Rows from block 5, named by matrix and row number. Each number is 50 + 10 x the weight over its row's rms, rounded and kept within 0 to 99. All counts start at 0. After the name is the row's rms in percent of the matrix's.
# short0: shortcut pointwise conv, stride 2 (model.blocks.5.short.0.weight, 160x128x1), inputs 0-42
short0.7 091:54 59 59 49 69 52 60 37 67 53 65 67 61 52 56 51 55 40 42 64 49 44 47 57 44 31 54 42 50 66 44 64 55 43 49 29 60 53 41 46 57 58 49
short0.8 090:27 43 52 52 52 38 56 38 64 42 33 35 42 51 45 51 47 41 62 55 50 55 48 49 52 44 41 60 38 80 26 43 35 24 43 40 45 66 66 50 47 69 39
short0.9 114:43 49 51 45 58 52 40 60 39 45 50 45 51 41 51 58 42 54 39 40 44 53 41 42 48 43 44 57 53 49 43 36 54 33 52 63 55 41 40 63 44 44 36
short0.10 090:60 34 47 44 49 75 54 48 60 29 45 40 43 57 48 57 47 55 52 52 65 59 32 39 53 45 62 51 40 31 48 57 48 44 58 45 57 53 56 49 48 72 47
short0.11 180:51 40 42 46 53 59 46 49 54 51 53 48 49 57 19 52 57 54 42 51 57 37 33 51 52 47 44 49 50 51 30 38 64 49 44 56 53 29 52 53 57 42 65
short0.12 091:32 38 40 53 68 54 54 39 61 44 34 67 57 47 41 44 47 33 57 46 60 70 62 57 63 65 47 53 62 42 41 40 57 50 46 62 44 43 46 60 35 27 56
short0.13 081:66 48 23 69 62 45 52 45 53 51 40 45 64 47 38 46 48 56 56 50 29 43 54 73 49 64 49 61 52 63 46 54 65 64 90 59 54 51 56 56 57 54 52
short0.14 081:56 36 41 47 60 54 38 64 41 51 48 51 52 46 47 56 74 56 48 60 62 36 32 41 52 40 62 37 69 52 48 63 48 34 69 71 42 54 42 47 42 47 37
short0.15 083:42 61 43 44 69 58 42 39 46 47 37 66 38 57 40 45 27 39 44 52 52 52 53 55 44 45 47 50 68 46 51 55 48 47 50 56 49 51 48 51 54 42 40
short0.16 080:63 51 45 54 43 55 56 37 48 51 54 65 43 48 51 38 48 52 52 56 56 48 64 56 44 49 53 53 62 37 63 49 65 59 55 53 57 51 52 63 42 69 44
short0.17 069:57 37 51 56 40 37 59 31 46 49 59 52 47 38 48 30 52 43 57 42 48 56 57 56 51 54 43 54 59 40 58 30 52 50 48 43 36 45 45 40 45 46 38
short0.18 102:52 35 46 42 55 54 52 44 58 42 47 52 47 41 41 43 44 57 52 52 55 41 54 46 59 48 45 56 46 48 44 47 53 60 50 86 36 66 44 51 56 37 49
short0.19 153:44 37 40 51 52 63 41 46 52 43 53 45 45 56 22 49 60 48 40 50 58 47 27 51 60 52 41 54 48 50 28 39 70 55 38 52 59 30 47 55 56 42 60
short0.20 074:36 37 68 54 60 37 45 59 52 59 36 65 44 51 36 54 48 65 45 49 48 46 47 49 39 71 42 46 65 43 58 43 50 54 55 44 62 30 51 33 47 46 56
short0.21 156:47 50 64 59 61 45 56 61 50 00 54 54 50 67 54 45 33 49 46 37 38 57 46 54 52 47 48 57 40 59 27 43 33 62 50 54 55 63 47 57 51 50 47
short0.22 092:38 44 47 53 59 44 51 64 51 62 57 37 50 53 63 41 33 58 78 72 44 70 53 46 71 52 43 54 54 48 56 60 46 43 55 59 60 48 53 72 50 53 46
short0.23 092:60 39 55 37 47 51 55 57 56 54 38 55 56 52 55 47 40 50 35 66 70 26 50 43 52 42 52 40 38 50 59 52 51 42 39 23 36 33 52 53 55 63 32
short0.24 088:52 55 33 35 51 56 41 43 56 41 46 48 57 40 44 48 36 56 53 65 56 73 55 70 63 49 55 51 51 38 41 51 43 58 49 39 50 51 52 52 60 27 39
short0.25 095:89 82 35 44 55 47 81 41 58 54 37 38 40 46 56 49 49 44 37 56 45 44 46 41 61 56 51 44 44 64 44 55 33 49 44 48 53 50 45 51 37 54 37
short0.26 087:47 54 35 45 69 44 54 42 61 58 55 61 47 69 45 47 46 44 46 70 39 45 54 38 57 45 65 48 49 62 74 37 48 56 47 57 70 41 47 45 46 48 31
short0.27 096:55 47 58 63 47 38 45 69 56 56 46 58 63 43 55 44 80 49 46 42 51 46 49 49 46 70 40 42 48 55 49 61 59 50 30 51 41 48 43 41 49 39 66
short0.28 077:62 55 57 40 38 48 61 39 56 31 47 55 65 59 50 50 48 43 47 62 41 52 24 47 60 52 52 53 46 34 51 59 49 34 49 37 48 45 42 47 32 54 25
short0.29 081:39 46 57 45 63 41 53 64 55 39 64 50 44 68 42 41 33 48 62 52 50 50 56 35 57 47 54 59 33 49 53 23 53 39 36 36 73 51 29 50 58 57 59
short0.30 095:55 73 46 48 52 48 48 38 58 49 52 49 42 62 55 53 35 33 51 49 37 44 58 61 43 57 45 38 52 50 64 53 45 40 37 49 44 41 71 46 43 49 37
short0.31 104:66 57 50 49 54 31 28 71 72 65 41 48 60 47 46 45 44 49 35 62 54 58 57 40 44 60 52 53 37 45 47 48 47 49 26 57 37 34 36 60 45 62 35
short0.32 101:55 60 58 60 55 47 43 09 47 46 59 60 51 36 46 45 42 60 61 59 61 39 51 42 67 60 48 49 26 39 56 52 66 55 38 56 50 46 45 58 50 51 53
short0.33 167:46 56 68 67 54 35 57 53 57 13 66 77 54 68 58 50 42 47 50 40 37 52 48 52 47 50 52 50 36 56 22 33 34 51 50 50 51 63 45 50 63 47 57
short0.34 081:51 32 47 47 54 44 45 39 57 35 55 62 48 57 38 47 51 56 45 70 51 48 57 48 61 44 57 45 56 51 46 64 54 68 54 46 54 64 60 52 47 39 29
short0.35 089:54 59 52 67 62 41 59 43 46 49 59 58 57 66 42 54 26 44 46 57 48 62 49 48 67 52 68 44 45 58 52 62 42 46 55 44 53 43 38 65 35 90 39
short0.36 091:55 41 47 50 57 54 49 43 47 55 43 54 48 54 47 44 35 51 81 63 46 41 56 49 68 53 71 41 39 34 62 58 40 45 48 24 62 59 49 52 34 40 59
short0.37 107:59 54 54 72 66 45 65 40 41 45 47 68 45 66 40 60 51 54 40 59 56 43 52 52 51 44 43 47 41 44 64 28 42 62 55 45 62 48 43 54 53 74 41
short0.38 091:51 54 37 47 34 43 52 31 37 37 41 50 48 56 36 27 65 59 49 61 42 49 40 42 39 46 47 54 46 45 62 54 52 48 65 43 71 57 54 41 36 50 57
short0.39 077:61 50 59 54 41 57 51 52 34 42 41 56 28 48 48 51 63 40 60 63 44 52 46 45 55 48 45 64 47 62 46 31 51 49 63 52 45 36 53 38 51 59 37
short0.40 087:41 44 31 52 36 57 54 45 56 47 46 39 53 49 47 47 49 39 53 57 42 49 46 53 40 42 36 49 42 65 46 43 46 41 34 63 52 51 68 73 47 47 49
short0.41 105:57 54 36 43 54 49 46 65 39 24 52 41 52 45 44 57 49 38 70 35 56 34 39 45 50 42 59 46 70 53 53 52 68 49 57 72 56 40 49 32 50 52 40
short0.42 073:57 76 59 58 42 49 52 49 66 42 64 36 41 42 55 32 70 50 54 49 60 44 56 56 49 57 53 33 47 43 44 36 57 68 68 48 56 54 48 46 55 21 43
short0.43 087:50 50 44 62 46 40 28 43 37 46 47 41 36 54 56 55 50 41 51 61 54 47 58 41 58 47 67 38 42 57 27 42 42 39 63 47 60 59 49 60 42 47 64
short0.44 099:62 46 53 34 64 53 45 34 59 31 57 55 50 53 50 50 51 58 52 59 49 45 45 51 50 43 39 58 45 64 56 60 51 37 58 49 51 32 62 51 32 46 40
short0.45 185:48 47 37 53 42 52 52 29 46 11 58 46 53 62 35 61 62 48 45 47 41 46 14 47 53 50 46 43 44 44 25 54 62 38 47 55 38 54 42 42 59 52 37
short0.46 128:39 39 57 52 52 50 56 68 42 26 44 44 52 42 49 52 47 38 52 47 47 39 47 35 34 43 34 55 58 61 55 47 56 59 64 66 67 28 44 52 47 53 43
short0.47 163:46 46 41 45 47 49 49 28 46 00 53 48 54 58 34 61 58 46 44 44 44 39 23 41 52 45 49 45 47 46 30 56 67 37 47 59 43 43 44 44 58 48 42
short0.48 080:63 57 61 47 51 57 69 66 36 41 50 46 51 42 54 64 48 47 61 52 49 47 58 58 52 51 39 51 49 55 53 73 47 35 46 47 71 51 54 43 34 56 49
short0.49 101:39 45 41 45 45 54 49 65 56 52 44 48 42 40 48 59 38 42 55 58 55 38 38 64 36 48 49 40 45 44 59 47 49 44 50 78 73 32 55 52 53 53 44
short0.50 110:52 49 57 44 47 38 49 44 54 31 59 43 61 38 56 51 39 41 54 35 58 33 40 40 55 37 63 55 47 72 64 41 57 30 55 38 51 29 62 47 42 55 36
short0.51 095:46 47 46 41 34 60 46 47 54 44 33 42 52 50 40 48 40 38 75 49 43 57 55 51 69 81 40 55 57 39 43 39 54 55 64 63 68 53 57 58 52 69 61
short0.52 085:44 55 57 35 42 35 53 50 52 49 43 35 51 59 52 74 57 67 60 43 44 45 54 51 60 47 38 71 53 69 57 43 69 56 61 64 57 47 73 36 43 59 45
short0.53 180:52 47 40 49 45 50 50 28 52 09 54 51 52 60 33 55 63 53 43 48 41 46 30 47 50 50 47 45 45 47 25 52 62 43 47 53 39 52 43 43 60 52 42
short0.54 078:67 59 59 63 50 57 60 37 44 57 51 56 62 56 60 49 53 67 50 65 61 44 54 62 54 38 29 42 27 63 50 53 47 44 70 39 66 45 43 45 33 22 44
short0.55 101:68 59 62 52 46 59 50 68 45 52 50 36 74 48 66 75 48 45 61 60 54 52 52 40 43 53 52 48 46 50 58 51 44 46 64 47 61 35 43 62 47 55 59
short0.56 076:61 52 58 42 49 40 37 41 52 41 43 46 56 47 60 55 52 47 45 63 36 44 52 28 60 57 33 59 49 53 46 43 52 50 63 76 59 46 59 45 45 49 42
short0.57 068:55 26 30 54 42 44 57 46 50 58 43 39 68 37 19 47 54 50 28 55 48 54 39 63 57 47 40 57 54 67 40 50 43 50 63 53 50 43 61 34 59 35 56
short0.58 075:50 42 50 49 47 52 53 46 56 64 58 45 45 35 41 40 48 46 38 50 49 39 55 63 59 67 44 27 39 45 58 16 41 51 60 71 48 39 54 70 37 31 39
short0.59 092:33 51 32 46 58 47 57 26 44 48 55 45 45 49 42 47 40 64 59 58 50 49 33 48 24 51 45 64 41 62 50 35 44 52 45 52 64 46 46 36 62 57 61
short0.60 086:40 40 38 52 56 49 32 55 53 54 67 56 46 55 49 56 54 42 48 56 42 56 64 46 52 61 50 66 32 49 38 40 60 60 66 41 41 39 53 52 54 38 43
short0.61 112:53 61 53 52 35 54 70 50 15 58 51 45 34 50 56 52 49 48 42 51 59 54 51 54 62 43 37 41 46 34 50 51 58 45 49 43 41 44 66 50 43 38 57
short0.62 155:49 64 47 39 53 61 52 66 54 04 50 53 53 55 25 40 44 51 58 50 40 32 29 49 54 36 51 54 46 60 22 53 53 46 53 44 62 65 41 62 53 43 46
short0.63 084:53 46 67 59 60 61 64 44 59 45 43 19 59 81 45 67 51 43 57 65 53 63 42 46 56 64 51 44 44 39 44 68 50 56 50 42 56 42 53 51 53 55 47
short0.64 164:56 61 53 43 49 57 52 71 56 00 55 51 57 54 23 44 43 52 59 56 40 37 30 49 53 48 52 59 50 63 27 52 53 45 50 50 63 57 39 55 50 45 45
short0.65 094:41 33 43 27 39 45 61 45 68 54 47 39 40 43 48 51 43 58 55 57 56 51 41 69 67 45 37 57 39 56 44 50 42 58 50 52 47 45 56 62 44 32 42
short0.66 061:43 62 46 47 57 42 37 37 54 67 56 75 44 58 38 41 57 65 60 41 47 40 42 59 50 51 51 36 45 66 57 61 44 49 48 50 59 37 48 46 48 42 64
short0.67 061:49 59 41 56 51 55 45 45 42 44 29 29 84 55 55 74 46 50 60 39 51 61 53 55 47 50 51 59 51 62 52 51 49 54 70 57 64 56 36 63 42 54 53
short0.68 079:48 47 59 75 60 47 63 25 46 56 42 49 42 39 46 70 41 61 65 64 53 53 58 46 58 46 42 53 60 53 49 67 58 44 48 52 46 49 62 43 36 53 53
short0.69 098:48 47 38 64 57 71 30 33 57 64 40 38 45 37 46 55 56 47 56 49 55 65 52 45 43 65 53 63 58 60 54 53 61 59 43 65 39 57 55 42 41 33 62
short0.70 063:41 61 51 65 46 48 53 40 54 47 44 73 53 41 51 35 62 53 39 52 43 41 53 28 50 45 55 49 70 31 42 67 39 49 33 53 67 35 55 55 65 53 34
short0.71 091:46 66 53 50 44 57 47 53 47 55 36 49 34 55 41 55 54 53 78 56 42 47 62 50 36 47 54 36 40 51 52 42 48 43 48 53 45 46 55 50 53 36 71
short0.72 076:61 38 53 39 51 52 51 57 48 46 36 49 51 49 50 43 56 55 71 51 55 45 55 47 57 38 67 56 71 51 42 40 57 57 73 61 44 47 50 68 44 55 52
short0.73 107:52 48 61 68 45 41 47 43 53 52 47 60 67 43 63 56 26 45 38 63 40 56 57 56 40 56 46 61 42 69 62 39 64 58 58 49 40 45 62 52 49 47 52
short0.74 095:42 39 33 62 52 45 47 33 45 54 50 69 52 46 52 54 47 70 58 48 58 60 53 54 39 55 34 59 49 68 58 58 62 43 48 51 35 63 59 70 43 54 57
short0.75 108:47 39 32 23 59 51 45 40 53 54 59 53 56 42 41 53 51 48 57 46 54 46 53 47 46 49 32 53 46 67 61 57 52 62 61 50 44 53 51 42 42 40 77
short0.76 104:54 52 40 91 44 55 56 44 76 61 86 70 34 48 64 54 53 58 61 38 46 64 48 54 41 61 51 49 40 53 39 57 53 53 68 56 54 52 49 63 61 66 52
short0.77 079:46 54 50 55 41 44 68 45 36 49 63 51 46 44 43 48 64 46 40 60 37 42 30 38 45 56 31 42 44 61 49 54 69 53 46 42 65 51 42 47 50 55 59
short0.78 108:45 44 34 58 50 53 42 30 45 52 46 55 52 42 41 57 54 47 52 37 43 62 54 56 47 48 43 39 49 51 41 43 58 65 48 58 28 64 48 48 56 41 69
short0.79 100:62 50 43 56 41 54 46 48 41 37 45 58 51 52 34 55 34 45 34 57 66 47 46 57 52 52 37 44 34 81 57 48 54 53 67 38 46 53 48 53 55 50 63
short0.80 078:49 40 66 69 45 42 44 39 44 34 72 63 57 54 53 56 52 53 52 49 63 47 62 54 64 51 64 45 56 40 46 58 45 53 48 40 77 37 36 50 47 52 59
short0.81 104:55 53 48 42 49 47 30 48 49 50 50 61 52 58 44 41 43 51 43 65 52 60 54 46 46 48 43 56 53 46 45 39 41 40 45 41 50 50 38 67 40 51 48
short0.82 068:15 20 64 57 63 59 44 48 60 43 52 46 47 59 45 55 47 53 42 60 53 62 60 59 56 61 39 60 53 62 41 43 44 55 43 43 51 58 32 44 64 48 49
short0.83 079:60 44 46 54 43 40 49 49 32 32 42 50 44 48 52 60 54 54 48 63 52 65 54 42 59 50 64 66 55 49 49 59 34 46 44 39 47 50 46 52 46 46 54
short0.84 139:48 48 48 52 45 59 45 56 45 52 49 50 52 46 12 43 51 59 43 60 59 42 48 52 68 64 45 41 59 47 30 53 46 52 50 58 61 24 46 56 52 36 43
short0.85 132:57 72 54 43 50 51 48 42 53 60 63 51 37 56 00 43 49 48 54 52 45 44 59 55 54 32 58 47 63 52 44 53 48 49 58 54 60 41 42 50 54 45 52
short0.86 086:38 49 40 30 54 43 40 37 51 67 40 60 50 47 56 50 37 44 45 49 50 37 51 44 52 53 40 41 34 53 55 60 44 48 59 84 62 56 65 42 64 56 50
short0.87 098:45 44 60 44 46 54 49 61 61 45 48 60 38 72 36 58 45 61 71 69 57 59 57 48 58 55 30 57 50 51 49 60 54 50 58 47 54 44 65 51 60 53 21
short0.88 078:40 44 53 67 44 51 56 41 50 57 56 61 37 45 61 50 66 47 38 79 53 55 60 50 52 42 50 37 45 56 22 47 33 40 46 49 28 55 50 57 42 53 49
short0.89 056:25 44 65 47 51 61 50 43 51 48 67 67 51 45 50 35 49 30 35 44 30 44 44 44 65 54 61 50 48 34 54 53 45 32 35 48 63 51 34 45 57 45 46
short0.90 071:66 72 39 60 57 34 60 47 41 59 54 36 52 45 52 36 65 52 48 43 58 68 57 44 49 67 58 61 61 54 48 68 54 53 41 50 48 45 35 40 47 65 39
short0.91 082:41 47 65 61 52 49 44 54 51 56 50 58 49 53 26 63 51 59 55 54 46 49 67 57 51 60 20 53 38 65 37 46 52 54 66 35 51 56 62 29 41 46 35
short0.92 089:57 47 56 51 56 41 48 43 44 38 42 46 45 37 48 46 56 49 35 53 32 59 59 44 63 56 69 39 39 55 40 60 34 53 31 35 55 42 42 52 44 55 40
short0.93 100:47 55 45 46 50 41 55 47 46 69 55 72 29 58 56 55 51 60 67 51 42 57 74 59 42 57 42 49 56 49 37 44 50 51 53 57 51 61 49 45 58 66 64
short0.94 067:49 38 44 44 55 49 32 55 56 51 61 61 37 32 53 27 46 26 64 76 58 64 55 54 68 48 64 65 47 58 46 59 44 58 32 43 60 52 44 51 73 60 38
short0.95 083:64 50 46 50 32 43 50 50 62 48 41 60 60 56 37 50 46 64 53 66 39 63 55 56 52 65 45 51 59 61 42 45 50 51 63 69 48 45 72 48 43 40 35
short0.96 129:56 45 43 54 51 56 57 55 64 65 52 53 45 54 00 58 57 47 54 54 62 41 41 51 52 40 56 54 69 63 33 43 62 47 50 49 58 46 48 61 54 62 62
short0.97 055:55 50 59 42 64 48 49 36 54 39 59 56 37 58 50 51 43 80 56 54 49 52 57 51 45 47 49 41 40 65 50 37 64 41 52 47 45 61 43 30 43 68 56
short0.98 102:46 62 50 41 45 41 50 42 50 68 54 50 41 61 06 44 46 71 61 45 57 68 61 64 62 53 47 33 64 48 36 52 51 46 49 44 61 38 54 49 37 45 49
short0.99 153:53 48 46 43 50 51 58 57 47 63 56 43 49 53 00 35 57 46 48 55 60 39 40 50 65 34 60 55 55 49 39 55 46 57 55 52 60 37 52 48 50 45 26
short0.100 102:53 47 47 52 53 55 56 42 45 50 26 66 47 46 63 50 45 44 64 52 34 46 45 60 47 37 64 49 61 42 58 35 36 60 35 59 51 38 30 62 57 62 49
short0.101 094:48 53 46 54 58 39 49 42 47 39 43 56 49 42 51 53 40 46 44 39 50 59 55 60 32 42 38 63 55 49 54 49 51 45 18 51 60 21 23 67 55 59 39
short0.102 083:58 47 48 58 51 45 55 45 51 39 44 41 40 58 54 65 51 48 55 55 62 43 52 54 45 36 33 69 53 34 46 25 37 46 44 58 57 48 58 64 30 47 42
short0.103 055:48 43 64 55 36 56 60 30 31 41 44 43 59 55 42 34 35 44 53 34 51 52 44 47 51 37 54 48 28 54 58 51 60 45 47 59 57 53 40 68 37 44 56
short0.104 110:49 64 58 69 59 47 62 47 53 45 47 56 55 48 47 47 40 45 57 50 44 46 56 52 40 50 61 45 84 43 60 37 39 69 44 50 61 30 37 52 66 65 43
short0.105 165:56 47 47 46 55 47 60 36 62 51 42 46 44 57 49 52 43 56 46 53 44 48 60 54 62 55 42 48 55 35 46 51 39 52 67 55 39 53 48 47 60 55 47
short0.106 104:50 48 48 53 49 47 53 43 58 51 42 59 53 50 52 43 34 64 58 52 55 48 51 56 35 47 39 46 69 38 58 50 36 45 31 35 60 32 42 33 45 50 37
short0.107 087:54 41 60 58 31 44 49 41 32 41 57 60 55 51 48 46 53 40 53 54 46 51 50 48 61 50 50 49 66 41 46 53 38 46 53 51 58 46 43 53 36 66 34
short0.108 077:42 50 70 58 53 56 46 46 52 41 56 65 66 53 47 52 58 51 77 48 49 49 69 44 53 44 66 55 51 54 52 52 46 43 64 55 70 50 30 54 46 43 45
short0.109 059:67 37 39 61 49 53 47 48 51 48 59 47 56 32 46 50 46 62 60 48 65 61 47 46 67 50 58 57 42 63 53 40 54 49 40 40 80 55 43 40 36 31 59
short0.110 074:57 50 63 62 37 51 53 49 50 57 58 60 39 54 46 52 55 55 68 54 56 56 35 61 38 45 50 59 66 60 54 42 46 68 40 39 84 53 52 48 60 41 46
short0.111 120:43 46 55 42 50 52 41 48 40 46 36 49 56 48 39 46 45 46 48 53 54 53 36 48 52 44 44 48 47 27 38 44 40 55 54 52 51 40 41 60 55 61 53
short0.112 104:53 54 48 45 56 49 60 46 51 47 50 54 52 47 53 52 32 42 62 44 47 45 59 52 37 44 60 37 75 34 49 45 38 54 40 40 68 31 41 38 48 59 33
short0.113 167:54 48 45 44 53 49 58 36 60 53 45 46 42 56 50 50 43 58 44 56 43 48 60 53 62 52 45 50 60 38 41 50 41 53 65 55 40 50 48 45 63 57 46
short0.114 074:59 41 55 50 43 51 47 52 51 48 45 51 49 48 46 39 28 64 42 57 49 52 46 51 62 46 56 60 28 68 47 48 51 47 34 40 67 37 50 53 65 56 44
short0.115 090:52 47 50 57 43 30 49 47 38 34 53 51 69 51 42 43 62 41 50 61 45 54 38 46 64 48 39 56 63 56 47 65 46 47 46 31 64 53 32 48 46 39 46
short0.116 091:48 48 44 55 56 38 51 38 48 49 53 38 54 43 56 40 59 46 55 40 53 31 43 37 50 33 40 51 65 60 57 49 34 44 48 45 51 46 44 64 48 56 49
short0.117 100:46 42 55 44 53 46 58 48 58 51 54 54 48 60 65 44 57 46 43 29 55 46 48 60 61 51 53 45 56 58 51 39 59 64 49 58 60 42 22 51 40 54 74
short0.118 164:56 46 43 46 53 50 61 35 62 54 41 42 43 56 50 49 43 53 45 54 43 47 61 54 61 54 41 47 59 38 42 48 40 51 66 56 38 49 49 48 60 58 46
short0.119 095:47 47 41 46 57 45 49 55 47 54 49 47 57 37 25 55 62 54 46 51 45 45 45 37 50 48 52 42 63 45 47 44 43 56 33 49 28 40 45 65 58 55 30
short0.120 088:55 55 51 50 55 47 43 39 42 59 47 51 54 45 54 38 79 31 40 53 51 44 47 59 57 54 30 58 51 36 46 58 48 53 44 41 61 54 46 49 40 52 53
short0.121 070:59 64 62 56 49 44 53 28 45 64 62 34 18 47 59 26 63 46 54 49 58 57 30 55 35 55 40 42 54 44 49 65 66 57 43 46 48 47 57 55 57 40 62
short0.122 057:29 48 53 52 36 46 54 47 53 41 46 56 22 48 49 32 47 41 41 43 53 50 52 45 61 65 42 29 28 66 48 68 57 65 57 39 35 57 28 53 29 58 50
short0.123 077:60 39 42 44 58 66 51 48 46 44 38 46 54 64 56 41 63 45 44 64 51 45 39 56 60 54 78 51 45 33 54 63 42 61 45 52 34 40 55 42 39 50 31
short0.124 095:43 47 37 55 45 47 49 37 37 46 45 52 52 52 57 52 48 64 56 48 34 39 51 49 69 48 39 54 33 48 37 55 59 41 44 46 48 55 60 56 52 41 65
short0.125 068:44 47 45 56 52 40 59 53 43 51 51 44 52 52 53 47 79 56 50 59 54 54 09 42 45 50 65 52 72 55 55 65 42 58 41 49 46 56 55 55 52 54 43
short0.126 092:53 61 44 31 59 48 70 54 44 59 32 69 63 66 47 45 46 42 44 61 46 47 53 59 45 46 33 32 40 65 60 44 67 54 71 70 55 47 57 65 45 45 41
short0.127 085:35 48 52 46 51 53 62 75 53 67 55 58 53 49 48 48 40 36 43 62 49 54 44 59 43 53 44 51 52 79 73 59 53 52 27 62 58 46 54 46 67 50 50
short0.128 113:33 52 56 50 45 48 38 61 44 46 49 51 47 56 50 53 50 48 36 56 53 48 50 55 70 55 55 49 85 31 37 49 51 23 73 58 54 68 33 75 49 46 54
short0.129 097:50 32 37 39 43 46 49 51 55 43 49 46 46 57 57 57 54 62 54 63 54 43 33 55 59 41 52 49 50 34 47 56 45 48 52 68 54 35 53 41 54 63 28
short0.130 090:43 47 48 53 47 38 57 56 52 67 65 56 52 43 50 46 57 32 43 69 51 38 59 53 44 58 31 55 55 48 41 49 42 61 60 51 51 43 59 42 59 49 46
short0.131 057:59 36 31 57 48 44 52 63 59 52 43 56 54 50 44 43 38 67 47 52 53 52 57 49 45 53 54 37 25 53 62 23 40 35 50 46 74 43 33 34 46 49 44
short0.132 101:55 44 42 45 56 46 51 82 49 61 40 59 59 41 29 44 57 33 47 58 58 44 62 47 65 46 52 57 63 43 62 52 35 42 59 48 51 30 61 36 60 49 46
short0.133 120:43 43 54 54 55 48 39 52 40 50 61 49 46 49 27 48 48 47 45 47 54 49 51 51 51 32 43 42 71 53 50 57 45 50 50 50 46 33 50 45 52 51 45
short0.134 110:49 48 47 58 49 49 56 39 37 39 44 57 50 42 41 50 30 51 31 46 52 48 49 56 44 54 30 50 46 64 49 52 37 56 30 34 47 50 32 39 43 51 52
short0.135 117:51 56 40 50 54 41 47 46 48 47 42 62 54 44 39 43 65 44 53 46 55 62 43 57 50 40 45 44 43 43 42 67 45 43 71 51 56 46 24 58 58 46 34
short0.136 074:74 53 61 54 59 59 52 42 52 38 49 70 63 50 34 43 53 43 61 57 50 40 42 62 58 60 49 47 43 50 40 53 49 55 40 51 54 71 53 43 55 33 37
short0.137 126:41 51 42 42 55 52 58 33 53 26 58 41 30 67 48 56 39 63 51 50 35 47 06 49 39 45 62 47 26 40 42 40 39 48 48 54 58 52 34 45 47 47 33
short0.138 087:64 55 33 46 44 54 64 37 56 54 43 48 41 41 50 58 71 61 38 59 38 45 50 58 57 37 53 61 68 51 55 72 50 52 68 74 44 57 52 58 39 70 45
short0.139 124:41 50 41 43 51 46 63 31 52 29 58 41 29 62 54 52 41 62 51 51 33 45 14 49 39 47 62 49 33 48 39 37 42 49 47 53 60 52 35 45 40 46 30
short0.140 095:27 47 44 56 53 42 24 49 52 42 41 43 58 45 60 41 62 35 39 64 53 43 57 50 66 61 67 48 54 32 27 45 47 49 31 56 48 38 43 41 48 46 39
short0.141 080:44 54 66 60 45 40 48 63 40 21 41 43 61 44 53 48 70 43 61 50 53 52 41 49 52 53 44 28 58 35 55 59 47 55 45 56 29 50 56 49 56 36 40
short0.142 092:52 40 65 47 53 35 48 41 56 54 56 58 51 37 54 50 43 53 46 49 51 35 45 56 58 66 47 41 31 49 54 57 62 47 58 47 49 42 36 60 56 54 51
short0.143 152:46 55 53 40 56 69 52 40 50 38 51 55 41 49 26 54 57 59 61 55 40 56 47 50 57 58 46 50 37 59 35 35 50 53 52 54 50 45 38 49 43 43 37
short0.144 070:27 49 64 50 59 47 50 71 41 57 54 38 48 44 58 58 59 56 55 42 50 41 18 46 39 61 40 46 43 48 48 51 34 58 47 52 45 51 38 58 58 41 53
short0.145 073:38 62 40 58 37 38 38 51 48 55 50 42 57 58 54 50 44 73 58 50 48 61 20 59 51 60 68 52 49 53 50 31 34 64 33 47 36 57 55 56 56 52 60
short0.146 079:40 74 58 58 40 43 48 47 59 50 51 38 61 41 48 51 53 38 23 42 65 36 47 59 47 65 56 53 44 60 36 52 61 61 43 46 38 53 33 37 36 61 61
short0.147 102:38 69 46 48 53 41 50 33 41 45 63 63 57 44 58 48 61 48 61 54 56 39 53 61 33 66 40 57 49 50 56 54 55 52 41 43 64 58 47 49 55 62 59
short0.148 123:46 47 50 29 49 55 47 42 44 35 39 47 48 43 56 39 50 49 58 62 40 54 39 47 64 51 45 39 41 30 24 38 47 44 57 52 46 42 42 57 58 50 39
short0.149 055:73 43 55 38 68 46 54 38 48 48 41 45 43 49 07 58 47 52 53 66 58 34 47 52 60 58 47 57 56 67 46 67 57 44 62 52 68 33 52 58 56 44 53
short0.150 088:56 61 37 39 47 47 36 43 46 42 49 41 54 54 58 51 68 45 43 42 58 62 51 52 55 74 63 52 55 47 49 64 45 49 66 45 47 46 35 52 56 45 52
short0.151 090:49 54 37 54 43 36 41 53 49 55 64 45 55 31 52 50 71 36 38 54 69 27 41 54 45 50 36 44 56 40 58 60 64 57 75 65 45 58 54 74 44 52 49
short0.152 081:57 59 46 40 34 53 48 50 50 53 59 39 49 50 57 36 42 53 77 74 59 47 49 52 63 47 33 57 47 70 31 63 36 53 49 43 49 49 50 47 41 48 45
short0.153 121:38 50 50 41 58 59 49 43 34 43 43 52 52 46 35 50 45 54 64 58 41 53 30 48 57 56 39 43 33 36 32 40 45 50 57 51 53 46 39 47 45 41 35
short0.154 087:45 53 55 50 48 51 39 44 47 44 51 43 48 39 43 44 54 44 32 50 66 52 61 55 36 39 43 63 66 55 37 57 37 60 60 30 41 46 53 42 52 51 61
short0.155 090:53 56 60 51 45 55 52 48 32 40 50 44 37 44 56 58 54 53 47 54 54 38 45 49 60 55 61 49 34 36 44 49 30 68 32 54 51 48 62 59 41 53 37
short0.156 100:54 49 43 46 45 47 50 50 50 40 54 42 56 49 48 52 59 44 37 58 75 37 58 38 43 56 44 58 73 47 39 69 39 56 43 48 63 44 59 60 47 55 51
short0.157 082:44 58 46 38 52 44 36 60 46 49 42 50 63 45 61 55 38 47 66 46 50 52 43 43 51 55 60 56 50 43 40 64 43 44 50 68 42 56 37 53 39 41 30
short0.158 097:55 40 46 52 30 55 40 54 63 44 49 46 42 54 37 51 58 76 68 58 52 49 46 55 48 47 47 53 43 71 47 70 55 39 44 59 48 72 46 56 62 49 39